config = dict(
    vocab_size=31,
    embed_dim=256,
    text_encoder_mlp_ratio=2,
    text_encoder_parallel_block=False,
    optimizer='normuon',
    adamw_lr_other_params=0.0014,
    steps=10000,
    lr_schedule='linear',
)
Rows from block 3 of the image encoder of a small contrastive image-text model, named by matrix and row number. Rows with one number belong to one neuron. Each number is 500 + 50 x the weight over its row's rms, rounded and kept within 0 to 999. All counts start at 0. Numbers have three digits each.
Before each neuron's rows are labels from the 100 images, of 14848, where the neuron reaches its largest size: "top examples" is what is common among them. Only what is clearly more common there than usual is listed. The data: views of escape-time and Newton fractals.
# u: gMLP up (value half) (encoder.blocks.3.mixer.u.weight, 160x128), inputs 0-127
# v: gMLP up (gate half) (encoder.blocks.3.mixer.v.weight, 160x128), inputs 0-127
# out: gMLP down (encoder.blocks.3.mixer.out.weight, 128x160, transposed), outputs 0-127

top examples: grey; tricorn; Julia set
u.118:492469491570491447483585483521530493468480546464467503485505453432418440437541525531523571517446557478425548488512443536500493455522412564435526574472513525524527554457490506381603526387583512476503518491476594574471530502498524453573499522602450440594502508499418477571516647474579434430536496487468427514445518368481513524488500525482425431481538581444500545566488539537476458461518
v.118:470563506509497508495517458558536400483559521535597473436551565538532468532534478482530538480511531342445486395559522509375539473431431503366491503542551488509561483394562487508519488442546612489484448492425584570462540517495541487455455522530533573471529512526533487503488592518587483412452428492527505503561531497458556537557541523463381468461527448475470504507549519553476465408522
out.118:486570548467485471458531478516439543421589560533608497552498559592516544546480507486508511510511519517560509432523492501466564515484543477405563357586466448506526475458466424515442469548467531526574522532459498444451559462469563570462432487533484486484571508476561470380488496497542472540475490545516571518532644471458496507534393490455389504410463497451454412413477488545553583532492

top examples: pastel
u.75:448539471550456521427408424462441504532524546495560509532512510547480585576518462557537464513436533467500525536472445469499548399560527538489564445478428532483553542481534533454564513524557542567519537541492586462465416442496455533479561495541547501475469428590510438451582413590563468440421584478459587520589429452474470513431475519388623535435474457501498539458523469549455541553540
v.75:544555556546441515438537536530531433633490331544499523532427455469494474541479455524479560550507392453553476554505531518531429451550487459564462449569512513490521539474551456500446539450487562409532450508421500492508533584505452586495547493436505452437509433495518404485554500543503500427517557471412417531528520591500445552533531509556554540431458587470390516436498563551525467512493
out.75:564536533480467493545511508551518384459507522525451523485511482530559487524483483408579503431476441481490461554567558579586497529430478491519441454453514533560587405495560504549469489554456396502478496556537416537506502554508488450560456498437395466553549416485469575557443595456454462531625444492498469495627518531565538426466558500464435516588542471501531475523472464398472525426474

top examples: grey
u.24:533614513573484541614524453505406497531483424529488558398502359500421511460493465565454558527474533455439465490445558526451518444590520479525447483482515473469408515462570514426432517448509515513528486587513410452490499506408450481524499558513431505527579463476517478509454452598518522564524603578515468514583497485593492540451469499452479565435433489604538509448518539506533545547466
v.24:474437575448540410448482455438506508577565498393562542442516466412584544496491498493457448432417487529470456367471520486440488508498613503513530481607491530485571509465478554511577533467565568590534558486601462488475512459534469508470517457513565579510536551520479493498561488417574511476518580472547460448442430498471475465562424536490563501531533473607411506491474475455468537410545
out.24:439466463445493499419506451503521494553525585551510477552490588500507454472533625484518432492516555581470509448540511379539471482494532505415624440613448529449514555544423500513539466515404487450491536470493601578543490428495482485500529418552528487453524521457460469521608547404543399459512427481520580493471531438487459474444568548488558504551576493443578512422510527531514450461502

top examples: pastel; cubic Julia set
u.99:481427590519531509441517428478560450474432510532623513483554612552490550541526495473474537539539541577522443528420498494563522438481467472484533476498390431510501446458447616535422514451513468475520496488526481529465447462532521510499557543440516538473382457461354536488476542446553432503427508578547454584508448592428588505447468580438507474565501484560493474524531572479569484497535
v.99:440527562516479469503611471461544553496525631524487505537466376572525508569509536504518474514514513539507467534503484433607371512457503452524471472640534469516477560566395489598469495577501477414482528484491423491484436502480499476458513511495501479570484482426374452473513486489452490473486433566443493525525448409480489649490461499504522554554553474473546457497545427512520466571571
out.99:529483419427436495595465522533481585537548531419393443628355406572496512432473475513491446523485581439547481497536510548488500470515499519498442483458569609513521524521511487530531501487496505518585519511480409501581573502453495509488392472464574488542553555488623527545517466511432504481455585446525514452528520471510462493600493433479481517446428467476561562498476495456478571492404

top examples: grey
u.94:430538436429417509397536498523432504584469562494496502465510496561514577487532510466567555593559463414459523521528463528473470519444517528482507503600468487508486489421509521470536468435591460504436618527470490517449568559477497575461410477582526451400467493541473459457537528586567440432433591496485432535411546438496554449537508570502471548530500630520463480468398528454502518510487
v.94:462517526444551590421491430459491596529478572432485449460582468466585616584513472484436466491517416488457423491484508479473566511532537512476566468579479511486502516500447492493480520485503496573440497525509406519486601482454527578486557549414480424617402577413456519503531514501492505439455511549526521473521509485535535623511468516352463460529464481516543478568446575525530512552422
out.94:498425538555554520468539581492556531511480492468540559480433446571485519500446447528495473516456456516566415467466559483511493487553466529505358522444517564454555589505501599501460454502549569513461467389539470468520492451528443551506583530545459483497480539578492479546428515465507597484526491474530461585448476545568585552493416465440559377559468527520531498510512395413567405468406

top examples: pastel; cubic Julia set
u.104:582452442618518624489477468527450525410524567421522567506536586446439497444531515497585446518534543494594599527453534478474456515503458498433522533519498445531490470552545491458532515498460631442534526511465421496516477487466561534393537461398568521529513490491458478614532503536493554403463484459499414474523453581502430417547455474465473513534557465393569488491503489512542471496439
v.104:564436518628499575504505388499496484394487502528451532466471513524472545440519484410422485497532488440565517549445504509594508501448433503503525531582474545541430512548561495489526474494494606439500502451429436616515548465443517512430496558431525491520511562516454499524460490622381562387436479523597504480512498489493428473556556513481458493564509436495467422504528513570546471601479
out.104:558540469479517425484490497465507478495475520510570466481397506476425485536522437468447503462509517568477512491524525466449481535547470589498511486463633501463437486534455432570471422521447447576446501439507599511478493608530488491502486364590577486478476451457557483436436355444566513538579499542504502542612525533531479594515587454529564508483454487562481473449578521464461547457590

top examples: grey
u.84:431419588477455494460566398498503523529475562513538435565479496493539512539470590560522462559609543452527519526510464532577572481455462484486511529479597504435570547466451513513504548441402408503371634444462536582541440488516448466471502461474433475493511508425537498462500428446490506585460530504481509541458475404435555487452546488399467569477523524571498542470578455504526565473551
v.84:557527484522488533516526500417533477361489482533409467451501462450491491502489501573507566549539442492535622539503456429508504629484483492475542489460501472456436513551611524549495413476473527420480628407553460549524517499564519501562549468591512466528448519445525426629516458561466466493522471455447538543412485485503454556456492566518616534441457448497540498458494450459547452413500
out.84:502475526540499542553510398503561507395554441586478481487532441471558517434489563549525462523518420526529589535538351472513453542446519545469483494544547459472445477472488622399572439438476420484389563531513502537474559440544440546512536483486492476506449499546492498552485470549528464609438476534444461537509489551531513619497474448578552514501505472465515520554528356434545472471543

top examples: grey; burning ship
u.6:527438491496556512570591412482471496580543502495461404433458469560465429504511459470496478403411531563413473527494476558511567533481421499469510559559493520531450461486474573526537449521561532563505538586497456541473507473571464478529463516599427510468558530592463527465427472469435623438407468537515450567480502508497576526500541537436458448622508590594445538497494465455501452535439
v.6:504416488509493535480527475526480472545451514449499441491435497580529399485517544487447577483489502603427473573411439512547532491498453436588503549472490527518512462464550534483476419533587488523438531539537460549494518410560502385501508483581489508464465480522501586474544445340484564582463459392466513535510528550542616557476507492481421480529616587532537480466436488488537579504441
out.6:496490471548631440471503470575524469491559528478506440406538520516411528535539423541516570568457527494499466455522587493612505477472521531547506613516497451519490523479487532358568357512450550504483520391451587611563489483513507494486541581546510539537477457501463562561508490462565463418464509536415407469430545514480528530474432473476431495502451508516509456473464479488459604472495

top examples: pastel; cool
u.4:490573556406412534527465470573422501507449579488464494511504481469520476548476503447582471618538506379519552532453471452547443482486522494547497499461460436501457533510566560501505538491467490574526624541479538445480438531395556545379539516485558587464579532465500548493466478441510551557553468503454448487541556433458551461431498474541546431498412578482500480487558508536548553374424
v.4:620543450438549448494479462509476472423497588451517515445479530569479457529435521468510448405483562407461541559472490556521427459548549477517458514462458542561436528441526569496549591611484548512609545462553551554452446522492470539324501473440472473417628503501500526521474452485508467551539565570485497545516522492421511490460535514491453461482424524544549455459582491466461546455517
out.4:564492464473507427477534466465477472420540594508470436471415537482527465612453465408497441562542518540522585536392551571423496430514556493424473541440558595524490603501431520516537549495397519581490510436523589524431554539456515506426507517444486442484550579471452528481480540537558534504521562468504467448481524519381536507509445548487442512575395461526597532469536481482470476544516

top examples: Julia set
u.11:449539511433434548444621495482449443554407522520430537543454473500555456463492463519550459488506422483503476449588459524464489606486540507537421544403582506453593531474517584499392575526484546564392495550580557470454550480453517557511484520545471442431476602536535464521518487594437488560486488505525510478456427449516475420446503470492498445486457519495554491451467615502501521612509
v.11:506575513388521537452567529495453587461439520481548442551549485543623531478489510508552495480481492516509472564583599607446573474500503404474408533467517519481451491512482583481504525494583525472507529533486511523525491423470425562489530479556518427458439538496414521473517475563416475545491467460456482575430484441498424480517509587432406474493525585499437508496366488467566437616505
out.11:565505438491475415531443604471472506487549499464496466573410434505493495458517484423577539505505512550435480579467498523508585431510490525455492477533579549501456486533515430599574398502487419515519434495505562469521372513542584509491513480537446492480556505509484604423523463448658487537466469542493505529551579456456558575443493461529492503427511555425546478571565436485404488466546

top examples: pastel
u.62:516532549455433519533536452477549493436486604617526476477504408540469495531544517468553528471597530405543427463455441383478599568527456411415556464500492454459478448427555570455595494528554536498449486521455510525556562525402536527408496571445468522373505568486538503556524560522556452497492538508465561517528556402520575487484478550529482411498471495512487469483426533474516463527533
v.62:527468485496458536457599437545457450498501490494550438467529589485567547535518536492557528538475474463575573503541538443619549564476425555449545538581471467454464490499527576468498330518513579481537496479478407531460556492493574519431477398507498520502506479530526457398426455475455462405384533481460493416502518571497489515482504471520517504461496579487534418515655481497528464459514
out.62:487542505517474499576546578490413507477484471418480429473511527505606418559453474463635469483524538514435503502669483581415408539499502486468539421561498602535521559499457467541473451500453504459540481593525471439434409536536504449481486459602506482571467512549514470457552534506514522473507432564523479500449490584521487511586454456514462556571502528392477483433471430478567483461508

top examples: grey
u.19:469493433490493452439485531549392475473440433549530435476552509552611493533507528558475520567444486448525441520592488508557528489434467479466502523439491524525546487599451420442521491486488628533567600483555461508501535521477432504521608484548517434445469488476468504495504521466503526422489517474484360540581532540520399510497524524526467481410423555488479566496417546445650503573534
v.19:483501468552528556416515519530571460528463516471501529530481488610540516633612472586471512489426483492461448502530404450475530624443477554497514523549497541426470487543565497422527519543470471485483521527477508466489543484441471504536561456432427473467514549511470630413447462537480562503422538478482411487496578545602513411431532494426446540424528588440395513528526528494535504488431
out.19:511561614501533526530493480493507526483506465409580499506571511414506480456513428393579498420518536508531510480397481464524503460545521453528499492575457472470581483510560581418559593461525496429462472576496553474435502405489512533458486474416490532558462485621524513592515473578549445491473474520501487446471417429508558474596528485535524516567501388408473514515569525543386545453486

top examples: grey; Mandelbrot set
u.37:496600497504396497503566479554467437499542537484549482417511502496490421555529510556563524493447454506500450507510450461496478461539412524380475441576552444452484538430508475479495489442562543504479467535548435600518582614442588483569382453538499452533509619513504422569492449554530500422467449481574460497484605461516553490478542557490454458462468499566497540542524504497516406408556
v.37:523553442524434567428559480468432469462528530462533529461500476483538541412468530521572530560564499561504464500472542454552468510470511456426615387564506501506468507446477420431602543416532479490456563481548433520434583544420560524539502497581535360537501546627498481441576459542530533437475474503481521471438583487467492564492580476474467410523485455553528523433479449566528443480504
out.37:452576506506477535402445525504543477461436574580557556473544519585496583417509548437521521516568520376521506434554564524496415521491475552505463422545385545463505458482479492444542425493442490490542565482462555476457488525483483575521532513531554376433481563574530552508549479476478443488493419494401578480533528487519541568569448515406525502574481559491567477393459488464552542494432

top examples: Julia set; cubic Julia set
u.136:451443598550547489470496519618476488597571473545594533536561497440539554511422483482496559409465538482535495460522451495519395555579502486487422524510530439486540403576501634435394600488551547506434578497525533490506475421417378495522447523593476466527553502512412477483528508494411506525505452484505504521553484459411559413440524499522474496459501492518482507503521499532501437526458
v.136:462501596556474466560449606478561596531552488519482486521502497468577545558526436467466487444497435458472560472514505544389476567566466500575525504501494524543597467563527480489435540534503577542471521467498553487459460397465360482490532521555459464445512559468467500546401532496501463495474474453553510439580578465427543467577525464465489556455474479625388436409535531530541431511458
out.136:472582457447559473542517517444413652442405529447584501501425503384441516557428481465523467551544435605517556591528522487491512490522543469520468465468450477453470539459507469574453541553532509524562384441443391470495481467614500478614531464475483525459554483515569464555549431538570482490466500569525516513513554517551466451486487442452540474491491544501465484505496530580528568421470

top examples: pastel; grey; tricorn
u.147:538544496482583569560520482557537541623519549513531532418518501553495512440459417402400555383500567440531551507465481549511460476465535457488465511486458455446546534519479472565594532523535392503405533488466540566454470475446555396535523479540541537520509541576548510441468431465502453520509514511514431538488459474448440553497539383569546531537570451494502409499573470371528523485462
v.147:528581532487559589615538477509490568623457481513502571461570542591506514497435476500431505426419554543525540471428484593576444467412551451493530487545528498465550506448466534569471531549459420536526565494553460495452458470516611535407535474465564482531566534510548466469443519424511438459562437533543490491511417516493470488491428484506492486556534352468510477522431456423442525448480
out.147:480440493458409482449436529446456525485549490504464485482505495495430452552544658588506420580426500542524488463570511414469541565472472536503611491493463530581470472444502419369418531430442536513498492532552530499464579558544469577451542485517510526444412461487536524536567569518530537481450458469487577447559532475541560487493439500430512479473539458514551636503464497514413532559536